From a checkpoint of a small self-supervised audio encoder (BEST-RQ).
Model: 4.03M parameters, mfcc input, arch ecapa_tdnn, norm groupnorm, activation gelu, depths [8].
Training: soap at rate 0.0034, 11200 steps, batches of 384.
Data: 39062 training examples, 110.1 epochs.
Rows from block 3 of a small self-supervised audio encoder (BEST-RQ), named by matrix and row number. Each number is 128 + 24 x the weight over its row's rms, rounded and kept within 0 to 255. All counts start at 0. Numbers have three digits each. After the name is the row's rms in percent of the matrix's.
After each channel's rows are labels from the 100 clips, of 14848, where the channel reaches its highest value: "loudest" is the band of the loudest frequency at the time of the peak. Only what is clearly more common there than usual is listed. The data: synthesised imitations of 52 everyday sounds, one a clip.
# c30: last pointwise conv (model.blocks.3.c3.0.weight, 384x384x1), inputs 0-191

c30.85 098:134100184134121128159120078136134140101102161096140159183170127114109124150136162124134113104141114097134109144153135141126161178113136156136104152113093075148141094096152152122174096100145140112120088146136159114132116105116091130106138139106135156167112130135139124141136133111097189146177110132187103109125145106084120135112091129142126140079186129137145149143139120123101103098127110129146108108117132160098161155136130118138200109110083124126117085142095141118130143108139171153137127106108111123145114125112170122092134135086123134105149125131130118118106159139153130095
loudest: 1000 to 2000 Hz

c30.252 096:158111125123179167135084123112148094104129136133175119107136097120123139113125108127116170119139103132102137127121102104130106136147136100149114134116113125093134110187124165166110131124103111149147171164167107158129110110100156146113140147096125121139115123106112133117136097096089132150155128124108109126153122092106155121100138151121118157154154161099114108108139188117113131133102153115095123119161122097143096139147103134089170130119146136116127117111111148138101123134137143113095125152153162135129119129147145098112135109137175108111106136146101080151111163179092125106
loudest: 500 to 1000 Hz

c30.269 101:074141143132130113146124138107117050128126128105111127145134106120174084144127141113109159079125131099133150117115145107124115137088084131141084125124146111112150175159149132086121125121143155145140117157149124143139154127153139128127119152101118119106127138149139112119122168134130181124103106118136142108143120085173143100139197117151111143108116116117111132134131112127111069131119122110110126087144097139128135123128207151175114135146159112153114142116123132097084133125157137159158111168146125132116150150134126125158146152105123131143103129139175128120156086131115116137
loudest: 250 to 500 Hz

c30.120 102:122132127126107176093140103144108113143104170112111141139120106142127119170087133130079150120137115110159127129115121126116099122119123146150132113125125110133183066115113145099111152099106162148106130124137088183176096117153117116162134111095165125125146168108165166109106124120112144161140161099116146154129084140115144123160170136118129096156143123085143121130137128112169125104087125179110150107171127098130157114115101117112125167098091158172107079145097116118102137154094101131122148167134164148082090085140122131154158101113139129140109122132148097088114116152122157145
loudest: 4000 to 8000 Hz

c30.152 099:108118125146120154138150147142138152083122114151159113110162097121134093152130096134161107098079102108166092103117107108105109108115148123122133115082162130125115131127125125098138154141134125137084111140073101148153163143145130138107136109143154155127167073123099137156101151132149206134114103163167096097141101115123122159147142117157095101094126173101120106123087153137121152125145109127087115114121164073155095137128162147124103100120096126112148161097132104142119114163091100136133119145119102145131075111145136170129124077096166139122103111141129149124162137167137103127
loudest: 500 to 1000 Hz; 1000 to 2000 Hz

c30.258 099:095146142109123154132127151136131117101142121107166132132147109168131118133123142120135097113126159120149140125154106123164080109148128151124093137119118110135167128157107109147139126127134143157085137116151133101170130178139093098103122108103095069128183112110162105093127130157124092130108126096162110131143105075105134159120139163162170132102140113133145122147154158122119125121159142115149135080148125128125125093156131085111085112137136105119117073065147097106122150131118160096149136160147139171145096144078113098133099137139104129118102136131142152110193134135100148125
loudest: 250 to 500 Hz

c30.37 100:148124149136149159143116120115120120139112133119142132106140138118118127142087141149135114141110120116086160164129127094141132135125141153156127089097128141122122092132140148136132151118135181128135121114113080113113130121147143073141105121124115114108085135128127114139103098134106101102135121093108147168154133165143140138128142140149142123124099170150110100117104107111124150160077104125122134132137143098134155113139148159149178158112135148109116095145134081128119121139112134120124100117153124140167123116112145115129134130126145184117139118119127119117148172166141089123
loudest: 500 to 1000 Hz

c30.378 101:069103126129081113088131100154118175110130111154172147141120128121145116143123151077139109107129093135102149154149118126134130136129105113118169128111135124169122126107105125129078173138096158182129134151145189115075091103145101108113194086103124110104163126135122151116123137135091136156119124119106102133102112168123116119113140139095111142152116116146104145102120094143102114104136127158154131135135126139133128137120127180139150128116111133130134114139124146096125124115094141103106110088117166127109149147161136113126086155131112118101108132143116142115181100119111086129
loudest: 2000 to 4000 Hz

c30.364 102:162117082164145170131118150081051153102121155132119148131137131104140113183110109145090146125158115136143132106092188136132133120125127127108131129089133123106126137093101114123094165144143100135146124109126084109133098119160123125139132148079130073145109127143149126127099077168165100110142137112103130085137142171144128065081144120117140116174131129133134105084128074106116116142140132131126125174124161107143127144142150100103169121090142122095125100170101082145133159180106119149126106160100134163099142118133160156158121111116163133128119139110124116114159130135162127148
loudest: 500 to 1000 Hz

c30.186 103:090149121109135142165159130115143153136106132128105119140112130133110196099103119133130128130106137082102115148142109169154109125122144105134092125096159137104123121113092096100121112122126119127125123104162120162144132114154147129114135103100139087124096126150131123146112133123119151111196120138123095108110134096142127111137102120149115106117162160112138126108135126124112173124149084099145129116123076156165139119132176113128143177136114115115075095108148145066115128104129139131141143105115145132173061068085132134121133123139152138119171125162150135159118145158114125137
loudest: 1000 to 2000 Hz; 250 to 500 Hz

c30.30 096:131145124117140143129108117069139074104139126142120112123123121134133104142148161099142101156152122104132145123140108090143110141156142097139144102104116113118119177104152106137102108193142116102116143148163086102129152145136103135120142162113081110151153143142153189126126080073140163130142143124130121157123153137132151110131151149131113121105169079103150140122146138130140114131157139134127167147128129105123113125128138088127163156140139136133143151136140127116078133130131128098141145139133093137148111116166084109147161147128105130120116124123156130166066115129075148166
loudest: 500 to 1000 Hz

c30.53 097:100193140162133120117124167083080137094157149129166134124188142167085108142105086095088155127120155142133138132145188090158086162164151132180165121090122108124142138151152084158129152081145139094143114103103157123148131141178109130116168128060094125109112136127122131152136128120103155119098131116108144129126153116138142115085138108117097126126111147124111123138136111118063128122095098146141126157151126139141165119134112142162117128089105154162124099085171133120100120140162125108148092162150159118112153128131129138104135129125136171166134131137142149116130126143145117107
loudest: 250 to 500 Hz

c30.140 102:119079113120148121170108094124078150114089117123168125109149100128150149107160134091127112091131116093153123111136160110114131145171113116136143173134169138120119107135079099104153125158101127156131133072095127114141135099083130154124142137147149122166115162178158117111149151127094111120103112104179116097155168085135103124129107081107118109116103144123120120171117113144148162118119127118104142122125111109110100112132080109145169101128143146132122136114135128130152147118142127126129120127098134142116102128117153113148143112116117095117130130155188161111105131124085124108
loudest: 1000 to 2000 Hz; 4000 to 8000 Hz

c30.38 100:119135178124113129150141135102115137116092116147117150141161141089090102134123092128113109134122113119076111132136132106101149138156114136126117161138141097139146096149112101172151138138084151145113121122118122119131121116090115117123132140120128153148125122140195106100100136122103139115170120121134148123161122158119152183145084087152158121127147136133098135139117102185121126146127144147115150141110106100125122115154130180110145113099123121120159145132117111128164107119171122086190099099091154152120153161096105149121125139150122154154153109125132137127130120116177099129
loudest: 1000 to 2000 Hz

c30.226 092:087125118099134158095124106118110144144142138118115148134155109140148131128170110081160134107133103131138128162119147141099147098169128138146150113159114103148134145125117124096102104120098145125130084122141150147155131112092127101127136100125126127168163116142124145158127093132104086140224106139110151143088137126178130127096149128165138090082131126138116072118142105147109142116084147089116117144128134131095098129099130127114144077115135166098111136139166121124123110098180134141115126099129144104095160094113173126118099154157106142154155102145134143159163112147137127152
loudest: 4000 to 8000 Hz

c30.144 097:096116106150121098141147116142120125114125085144137131121136131102121136152124117117142104092133144136141103139154097128121114110089128119124157116108119113127133130097127171195115120126124160159128120128165104055091136110117134166097134149124094128143112141130138138117132109108124161127118153114101138187146126118159132092101135076095099135118132109103104130120175134156119126164130151118152133118107100174158126085103115144183179113143126154119136130135108111123107149097114098133100087140110151141108118126155094097132138196101208083137085138074135168142145152137151116126
loudest: 4000 to 8000 Hz

c30.379 107:096156113116181138110124120135098116131139105082131137121128120111120118122155134126137131174131122130134133151136125133140125182111126102145134110120079123141183152162132123144109117106123119155130127112165114118146096107116136161158138113153128115115114125131099139100134103170155166146137128176070096113136118075111132131102111161053130137120138090072099144135160123089105125115128138112103113141157120121101130126104110191114129199135108137152134112146096173126142150142116127156080096153112112140105140110126092130113147103119143141122147143101127142126117116101139126134
loudest: 1000 to 2000 Hz

c30.225 104:096142117120123106153149099086176123170115107110103133164105126144105112127147143119128127129125141148098141102143145113122113111111129133142149182143110104130137119141157130115129121117134138158082085179132142136105154110144116138094113096098127147135099056179175103128115109114128122119100142089118151122151116122140128106150077139147103098150131107188187131142125124099124124131109105122103106110149144140144100127135134117156150161087150161090134132127107127182127167134091105116102090108139116157110095097152100084108069130137098113103113158155180098158108147121133086123
loudest: 500 to 1000 Hz

c30.221 102:114156125169092085102135153078138143114140153169138107131116120140149121129143106133138136152164143134142122107163138144093147138112123108118150106114132148096136104120093120129109121118146124105216150104096122103127103109097108102154104103130132114140182109129108111116135116131153136117106126085145156121104142081146107102105124107114144122111165149143109127156126127121166116129141170128134120137137134107067093100168173173153173085100081160157121151122167155128149123128124103143105115143137167161118129151139132160114138157098109104161139128126128174101101130125133118160
loudest: 2000 to 4000 Hz

c30.356 095:142108148168137133138148122127110177164128127148160111150126146176122151132092127113178136102100140121153035150113086104122077120093143114131127157110128093138131138149136171125126110149120114115111133157160077106107119135127128137106136142134129116140155134109169083151144090130143157121195133130128135142121095123114141103154131126101126142119084118092142146110146121116141121117098161153115124125106106156146101136106146099098136115136165104109128174150164117140098108111108133108137123154117114132112121130163157102108134142149154192133156148119089175156138137109144151118
loudest: 4000 to 8000 Hz

c30.354 100:110128135128110080115102136118137129102132117148111120122137151114161102110119147124128110128140130126144148095125109154124108108101088121119167144079070133134105108135160134177149145123121108111147144144138137114129063111131149128095153132180144142112135138131125168129106096151121153130103138079127136130136110100140166146151143087121151140161117141131103124110111088139110134115109146117102124141149133099124129142080115117122137158130102120125152118135116130108134135092154154160101103097128141144092143144153134117142152120124157121121127152151105171112129119117116141136
loudest: 1000 to 2000 Hz

c30.285 097:131116157146133098126128093125114154156081135123100137135148131112106125129153113134072176111143106088106094092056116118129083057140146134141163110126115130178143080135135110192141138101104147099123172105121123163124123160138088130116138121071136133180162102084127142146116132113151162127142135116101110112160114073109137135169132096125124136180107135111137127098118140131132113153135090117115114153161110147166148137128082128147122113117205099119171105125161092115100126121137114107110104098082101117145168162134154121147110130137181151144159099139153152145171103096096128123
loudest: 4000 to 8000 Hz

c30.92 099:158142110086112126170116135136119149122141159137093161121135139153143101126177153130101159163131116111127130118089142127104152120111106111107116137140151138117135128147130096102091108111122117115121140105110099126124121099134123141109114122135100118128109078128125124128139087109151132126124147143152152108116158148123116161110130121135106115136168134128105117079085086143131104141149127144143116113078128124188129115109120142132177146114108170169124098168099130112120153143080148131121094134103153113154122121131115147104119088114130098151111065128184154135126126146152092101
loudest: 1000 to 2000 Hz

c30.135 106:189141112086129114128142111151093138099159158124153114138132122116164105161126151109137146154104145088132136074133105084120113104145141103103118126141114150134152166136132146164112143145143115124099125099196126113138082127161131120124127095083134114197138117120127111115163098157131136109183095115161121152142124097139119154148160122159131129130128132146134159136149101104135137082145119152131177134095113109148133120131158121106105116177124122100131123091068147112105127111114148122151115133128095153148117117135125098091136115155136128150131136163126086155161115132138108136
loudest: 500 to 1000 Hz

c30.295 110:116114106138156140183144093145099147155123168123144140127114094106092140103096148185129157151103108126157145099103099141110135131140141065115136111113163130154135105137122128148170107118092158121136143118131125125141127108134128123165151135131111107115129127152139150135122080146124135110135105145127158117138084111099112160142091138113145135134135073126167117112150137128127102186121164156115140107117127114103155125124098140157161117130153145124157148128152169137148128161149154134106103144086110100131126145116105112174109147105118132105119125136118141130135104117103080135
loudest: 1000 to 2000 Hz

c30.240 111:143144126135124127120123112167112154126120114134138116107110116117112134099143143133095137109155152134094147124144143179117126137135129113123143089169149132149102135126147133071151137111130113106112102120127150099105133120125122124119132160087125076111103141115166124118151122103102115140112155136085141125154155153110121146101082155071071149120110149109131130095128117090167088115161115150119113128122099082144147121139124130129130104171129138111131160130142117155150126142142148154124115120116112145151077140108159149169089094122155067119115135163111122127133129131133188147
loudest: 500 to 1000 Hz

c30.243 107:110139110091144138130189144111108121114139140161146111108140139140114129089119076174101134130100137171155164128134102105123088143125135102114149154097131117120111147143153140115126148156135112094130144134132109145123136140115108120154131125131134116087132098135108156140122125139122137124174142144130127105144144167130122125129112101153165115146125093142143125136141155166134183132147124102111154117129157130132086175164103098104094125171109136113145115095143130132120101132109109152147119166125147152069150113102129107139143134118144143128136134124163138126089120136083098103
loudest: 500 to 1000 Hz

c30.165 096:098129144115102155138106124118112103127153094118139151151104120142102143112119184149119129096129124116115099187144093122117126143104135123112174121097116122105100137123126141131131125111083149116168102149142122140116104092126134125106112112126147143138170139192104173104187121114126152135129138108173126114108114152140116140136099155149079164139166095113123103123102119137122148132093150119188166129122110134108123140154178145124115098182108100122143160147165139087109096113152147123093075145156150126110156135089136103136112153145144115103151134095126148094187119130116151086
loudest: 4000 to 8000 Hz

c30.42 095:073103092109079126180128136117106136097104136172140097127153092116102137113130135127110155117097164100121101116138097169110086132118148132125114132092122136134137106127148099110130120144093100136153105165132142118124127075159126132155126121101096127157138095114117111096109161134142121139164099157105139171103119165148123096102135144172097106113145117131123113140134126141123128130096117159110113103148153126098106154129101107132099112129146128121154099122086133102123114145133130117112185105139120150112084152123136110130138154119104177122156098123152139142154150143116131106
loudest: 1000 to 2000 Hz

c30.270 097:095146106091124149136116106116116115153141125123099100182126124137143147084151121163102152183125115112140113092132141190132070179118126139121116118098055128104113111120143121090151139110133124114127137173134109112125112130148132126096129114120094143114140133127102088098130110112096117139136161131141072144120142149124087095075139132104164088118118140109134122145131102141123137102115138199145155114116148125132119137130193115117147129116151129105117134140106132144108095142139131175166110139152107106105117136130125118141098123133107146152140130123113124123144164103090121106
loudest: 250 to 500 Hz

c30.156 100:145088081128163071104147132077122151085160093168127118137132113122127139139112094098145151180126163135135102132100082088114117105128119131154088121115156121163141115127130101115144079096145096115119142148149172181103142096109122142135113149116185115121153127167136135173111100147099117190154176097138118141115141130118128140134139130154116149089102114144125127152133175076113165094134137141131125132128120094139120154136123088109108153112161109120135121145125124163111101137125085169134105143144182148164127147133101140141132123133154089120094130120096116101143120120076135133
loudest: 1000 to 2000 Hz

c30.350 103:132160119133129149158118145188121086140135140103121176118110088127125156170126146133097125147126103116136132100132105135123123127114131137147137144119131098140110129134136102136155138140143121106142138104132117134111136153075106123078162120099121115102147125183114163144164117087092108134104145141093134075106136109127139088079113116140121086110153119131157120154167116131127199132114096120130088139147170116127098113121139108101117065126144110145094112147142103118112115104105138137179137099137135117105125131105099115138091101073139148141144139111122137133169078167133140143
loudest: 1000 to 2000 Hz; 500 to 1000 Hz

c30.10 111:145155141108142133157101113121136093096128112151134154140133117145131123163104124155081147166156094143132137158158137087147137085138148139117115128137153109180162116119134110138133121134111149113142107130119104118098088133142125137144105149123150084109142087184167092100104162115150113121101107124122119121162169097134091142151118141146164121138109141118140145102135086094088084123147130100133124164127125132144116166125107150146145132126135128141155118161141155102119125135079153151122124129135158145133130158116105129166089114117136102129144119137135132142128143095105081166
loudest: 4000 to 8000 Hz

c30.198 099:138161111150130114095091166124121175124102090147186120102128125142118126126123150126160142093153145117167122124112096129108102109086093145144147149131149159108110142112083122180091131147138088151082133117157109168087131143126168129160115179148131128150134107126120148129134129129115127137109138119099141130137163144124162099134139117128099124143167165129144121099140141128125174071137111152124124111070119145142120182148128083155102108121124129131182145143113135145132158144120166169085126137167106085154130115095163137135135120115098139111111081101116175156130132115129094126
loudest: 500 to 1000 Hz

c30.273 097:120144134174132118111133126102119128144121104117099095130157104130115130137129131147154102150106140149154127153152090132115132125115063140113170093104150137131090132110133165153116138145078134123055153157134107168092141144163127112153150095097200132132139103113152122121083074119132130148107148134097120114157111108147137105094197146104123114145107130113145110187121093127115120093157122129107156104125108128099113150116111126137081133176132124183154101125162159113090162107136132114109123150119130099145125152105147145104145109119115146081099165101139160118165147121135119112
loudest: 1000 to 2000 Hz; 500 to 1000 Hz

c30.373 098:119141085112122105150139101109110155128134130151143092152166138159117118122156117121095087147073100165132160146099148067106108109156136138139123122149128116144131136114143133140155139102100077123106123109129158128141159136111140128131190123111119109164111097113110104118102135095126149141132151122119136148127122149153095184131126164131118135116122161158160133122159133142107132145139110166105086110119234134129073170147152091102115107103136115142175129126120140079136141138110116172130125132107147119133166131159100099135169138149148114102108095131160123134119088086100075161
loudest: 500 to 1000 Hz; 1000 to 2000 Hz

c30.22 102:118135117116149130104110160148079153127121097128157132128147116144146172131094087152129096157084181131112184122148149157157137115145105110154123090123126122119170140141121121114142095128124121143134120143161118125147103130113134150114109142122148155144159147103158134133163118153138162111107104144123136131115174107117118119133170116117101142130168128114155131133120120189126149120109092073156165143127107101119148141061164138163095155123151115127155090140097117099144154120104126122176122130096131112123166148121168103106123155150139170125134141106111073123098142151127116108
loudest: 250 to 500 Hz

c30.197 097:136124137092131127123159141098108139144094129085117110123114128123143186125100078165127144117121163159137117134129067115151100110106138150114117106118130092105193158126161131163133167111117146135088105142127127142144125122081073127122118144089173130089130121125145139173109109103158106188100123126127126114118150112097128173166150096114149126137125106103104124106103127124159111106142120136110139147129145140125163126160137107105137130101097150130118138121084102129145135096137114114164114145123150141134110115108163174100107154076140129126123114129122121108119102131106102125
loudest: 4000 to 8000 Hz

c30.249 113:133124106103118140133137111164086112096121128137135132176124131140109151115103131097122134154157121149118116120153123109132107137120124165135140142149144104162115110118144142118100134125138102107094116145146116121131183099118116149106160134095134101125117133137119088123130152101148100123103124101132128134147106149118149102116156124089131146131168114120118137146146153105115151180172161138124109119143107119106082107122104110161114125133149093159167107119140134147136120134161146141122197120088118140168123136172112147116117144134102149146134127151138147104103135157136155123
loudest: 500 to 1000 Hz

c30.128 103:155064102121206096092132095116131121140092136124182156134170130108116084154094128109150126130107112124112108122121124119142127105129141107112110140099101130153099127110141112129151156108140125156121114129139162105118111121130130146123167062122108114114129113130120150209144135109142124104179158154124099113137119156115108118104111142150151128142146074157167100135134144133106100114136182108131139123156189147094124091137170123102114131131137115145127122129092113091098127129108092163113176165167125125152137125154131102112111102144090125111130148149125131139120145129119118106
loudest: 1000 to 2000 Hz; 500 to 1000 Hz

c30.351 104:127141131118149132110089114122100115149139129131109122129152141175114114098138151136107063117149153126134125163159096114141105107181140169141098126122138087086132135151145120158135124098120097129126157159120134189104127154112137112084167128157097094128106138149140098137099144150119192114140143132114130111124122108130127127143170114112135135151140119156141141104149156176146100087108123082116100118127124123144112096131142152133118110128133140152139108134122132139140123103086086128143132125144113129122175102158141097114185151118139145125141140143131164155142107104133146130
loudest: 500 to 1000 Hz; 250 to 500 Hz

c30.86 098:110108156099165113158091153097121112134140128089132133128114151109141167124104164120159103142126099178137137151155129132173108150126152172145126134101082113138143093116129127151084123130070150087129112117104137126134110107132075159089125115109112136135133118224134143137121098103124115099139121124104176112127151094137112117115167138094132115194109096136104156150121081110179127125127108159136105130113098143167130130139129129154143135167149126150155122131107136132115099147187126170143166159123114123110160071164124072136082149137139099097113128162103136132152116138139096157
loudest: 250 to 500 Hz

c30.103 098:150104122137117154140144113131150199165101136158108116113058107136110141151148126114122099118105118116138157117155143091127155079111142107105129150096112125114167120181088092197129142130100105127184144105126141154131124114118086163118118082117124116137111109097130134140074114071119148142111149118146136124122139130110133115117141113151115131151135122138117120132075118123088162117097128164084129118106132139139132182125117156135160124110126107086118104113157099154133110121130141129131124141161158130160164139162145140131136107145111132136117138113104127113126129082140132186
loudest: 250 to 500 Hz

c30.71 104:142113165148057123126134118113173097129114117121122176129136120124149145142140146145121106148203172141152113138140158130139114128145153105099169100126084071098156173154138146130118092118131152095143120095147136146129095093140135138110130125176117139126122133111161125114119121126102144098122083145146118069159146164141114160097124124140136096132106114136118159128117127117144142144115134104141104172147136141126117121108100142147144121125115110132108145108084134123066149130128156101105173122152159161151114124112117118128091134125117099109095154125136119134106116149092113121
loudest: 250 to 500 Hz

c30.19 102:107159108129104163146096114094113109115103119127146173132150114154125137134078135132121096116123118122127140102183114113154085162138115124132183125093097158157139128107149102103128154135091119146118135123122152062082075120122134146104129113086140102158087079155166113125104127109115124220095123136151118103112189124114092114127121107141144121111140105148149131157104112147129121175118130131124137148097141119160105132131111108086126125113118113139158116136141130112149084171096111141131139170128121137116137121120119127136136134097103135124090125114089119109127121156129087103
loudest: 4000 to 8000 Hz

c30.235 100:117083147134090106134127156118142133153082116119146127128110147131160169115151137126125122151133131098107138122127137118167130088092151127151127103110153187105137177126116119118110135161133086126115112126132130185125108131141117106092161150116147109123097076144108132145094127113107194130161103100114166085125141131096127143136119097141113138142138134141136157110123174127106091112134152120136129173116091181105109163137125148125084138091164114133109114138135137134156115114156093149127099133130131127104116106148115165143177122129089119175138105141126126138128125148117113138
loudest: 2000 to 4000 Hz

c30.206 108:116137090177116113158150123157109116100126121144161154105109122136089100103180113152120130091106141120149139128134169125102139095122115121127133147092114162127113133121132161109114110118143122114115109104123115138127136076106119132134166131099113114126127108133142125123120124119163179130153136113149124121119132092134130084112111137145125106143100113116149094081132132124122157085120138125128096135119135084110137137120098153091165136128171137153120117144125123115110149114146113095145126145130138153139120185101124153144146128109141067090105141155181102081104120144128109129
loudest: 500 to 1000 Hz; 1000 to 2000 Hz

c30.76 097:110107100108153130176124176131131148163145132081089135093128130110122101159143136135104111129147146125130087124124102101114187091132092146139123127121122114124105123160101150115138092164147125066108170097125115174130136132122081131099067093170117188157124126136103137085120138142134108116127137134132147165113151110164107123104053111171129100115139139096112087126119111112123109119136125136079103080151113123131121119131134134136087135125122144171143150080129138133152147121123138131125125161141099153132141143121130128116096100076105112137108124128106079132101161110096087111
loudest: 250 to 500 Hz

c30.233 101:143122137132160106103115121100104154151121133141147105113128113099147088109101159134129143120114105069105136120122104090131169134116156103092155113111156117123128099148122126146122127141115105089135099159121125148136098119115126123132116122145149103130115147147112121155137126119146111153145111124165151134147120117093133143117165154104094092122141144127156155123165129131149102079154120154117129121141137136160194122095192107126126142106161108128117084153110163129139092090082088112115126093112136132116128144133150144123100096094127110153136109107134120132104124113155153131
loudest: 500 to 1000 Hz

c30.155 101:104149108103172101109114173111118130108122129120181130211121122096160116159104118117120129179111135130141134084148136125145100129114127111111105129115101152122142099140138148194159141097111145123126119114120088139119124123110153171129135127098128174154168110098084108105128139163099136168082096128147141083119082146141144137133123115099113151111159086131153131115117104142116128117125115112112114109129128118110092108127123105123112130162145151156120147120127104120161134161102126144114133127089162119122105183124139124156119086101156116121105143088122113115105138118116138129
loudest: 500 to 1000 Hz; 1000 to 2000 Hz

c30.337 105:119136123146149116133152139115131146084142092098091149133132146115130125155109105087162132118144107149148137137110111109129109135139141102109151098087104081102136106116111161109165118147155122095120110092141137158133138116130138122174134143130128169131151108128129125082097089126134146138085097149115096108128106111134109117119132112111135143164116145142154162122139100138123138126139111106110153108126119111144162154136066110171172121066132166111137135098090116132108118078140100135097095154131176151133175152115148119113128093101119127153099136091123126171137143136103093144
loudest: 250 to 500 Hz

c30.294 106:099127136130144111140090124140158126147110082115185157105102088120103110130123113175128105144090138104094129139148115107129131109134113144121144134091121108127159118121166130154115180099107126121128130098139112135133120105173129158101112106126128153105110118138141124115113111134164173115083153125103155096106115089134125134139141163054122117097116149109119121125121174125086125135107126131117135127145135100120151156109143139168131126138189136093121122112102125149108122107124123174140157130131107110130177160112163085112104134130134099111114117133164124115120099128110101119
loudest: 1000 to 2000 Hz; 500 to 1000 Hz

c30.365 105:124117154124080132132141140099108118129113121133136112152134115169144147128121099098128161144118092109132126144149104116124103130135140156116152118136135117139128095093103156108117116159119238124131131140172114164117133106161081083168162115085071160137132140095159167107143132109108140156145129121152101135178090124151114064100139136141146100138165107129145088152167115096124110104115167138116142137116123144124133133135148121152116121124070133141168127118156175104079127130163155118119120166151167128129162125074132082129169116170124121150128114149143171119119129151071132129
loudest: 4000 to 8000 Hz

c30.288 108:101090137115085114089095125155189098101157165091143144115142101124126123127138117138147145108102122129106120115128073118130152131127123134110134137107123123120154137145115159142112121122106130151094125142120160099114137129106116088101140122091189153154132120132096169142107103132128173084154133138160138187145140105111131129114150121128154143116128164125159127117128117104122086125108140126136131133150201102127129137150177103128152130100141107130169105118123117111122142110095124100169124122129151147114122189105123116151163126186131115112135104153160121136091133140097126112
loudest: 1000 to 2000 Hz; 500 to 1000 Hz

c30.40 104:118130095163132080123125106133160117114123106119080069135137092150129142128145075185120138130138111153135141085170131109100101201148118166125123141152143142117123120165117111103057101141128113129135091139133116129141122109140132120116122122119136145161104137154112124151132106080123151117113152137162116095115147102142136120120077135189117129116137134157146141091149122149180130120113092125106129128158165128099142119095102126111154141117147128123174119140130135105161117124169118126136105121120115175096138173145128155137140116094173109142117110111152115134117158147123125132
loudest: 500 to 1000 Hz; 250 to 500 Hz

c30.68 102:124123083100101125115144122116100132096129141146137145069125158080119139134120158095118142124134128085128115137121125132095103152175140128108112103124140184179134142138097137147108160131169112169171178082144145126102137116126103129153125106109121133090093132112122147138078157173087139138124150164112117148123174116117147101130153113164142131094126113127162171142147190131134130147115125159085147127108147105105105119171125129133155098120138150136113136117115120109137156092125117123123134088140138106084146129142102119107176123118155161153154147115151095106148158137149150107
loudest: 500 to 1000 Hz

c30.33 107:149131154134104119122183123133101150096150146142187119108116104160111123152115178119138122089145120097125161136103114140128186112166127140139130081107124114141187100116161052119154128119159098162149152088135161118140126095162105098112084156101127128166120122122127122111146129168115115132130116111118133098110131142168142127105161135092142138154142114114135147094106100108131130109154133105116162105110107106101139138142136205105109103126085103153151113141124170122093136134154156138096134103149155159112156134134136136142096141136134121087144090185142119092088099129140146146
loudest: 500 to 1000 Hz

c30.179 104:110136102094067103123085124122123124115143141104147134080151120134110113129133117082165093143137125139101132114109110108142120181111098157137099113151130138140193133116111110115136142121167160146089110180147144142123125108129114181123136110155121079105121112113121113124154122151130097112168151137142164112128108116165111130160111104117140144167142125114154106133116104107151150139137128164145134145140121134113139103123170120147162141144112098104125158168086131161124119119142115100114137092092125158157169112166076150120110136147148116120102100130107103124101138119111121120
loudest: 1000 to 2000 Hz

c30.49 105:137153110113118122161125075127161142107117144124130111126145086128086093159133098093090142124149135177123137115119165153095136139126083108125135136120165134107094135102152151151162098146170085088131125113138129115114135133140120138116167104134100149131130147140111124121116114110137154103125143131113134118091123135133181151155127107143170185148164173117089146157096153125102122112139124090126137089109155143091164128123127075112167114117120126151113150119127150108120093129097173135108109144110154105117111112176100150108139098153100125148164081087174148142135150127072161139
loudest: 250 to 500 Hz

c30.316 101:139101177141155113098151135117093126110124126138089143146113159140094162117171158138151112148118121114131134138136138133118124135131132137113065106107133107108122154107149112124160128087134127130098141085088113139092139129122130127133135100122136120161121118142106137133095133123150121144132140137095175097127155125134122124124136129118182107134070100101108117144114145108095134179107139136117152152136162154143124131134100133131140104126151125111107107140140133137098115139118172137151105144100126083169098125139128194151163129086150116119122141141130142094126123149107114123
loudest: 500 to 1000 Hz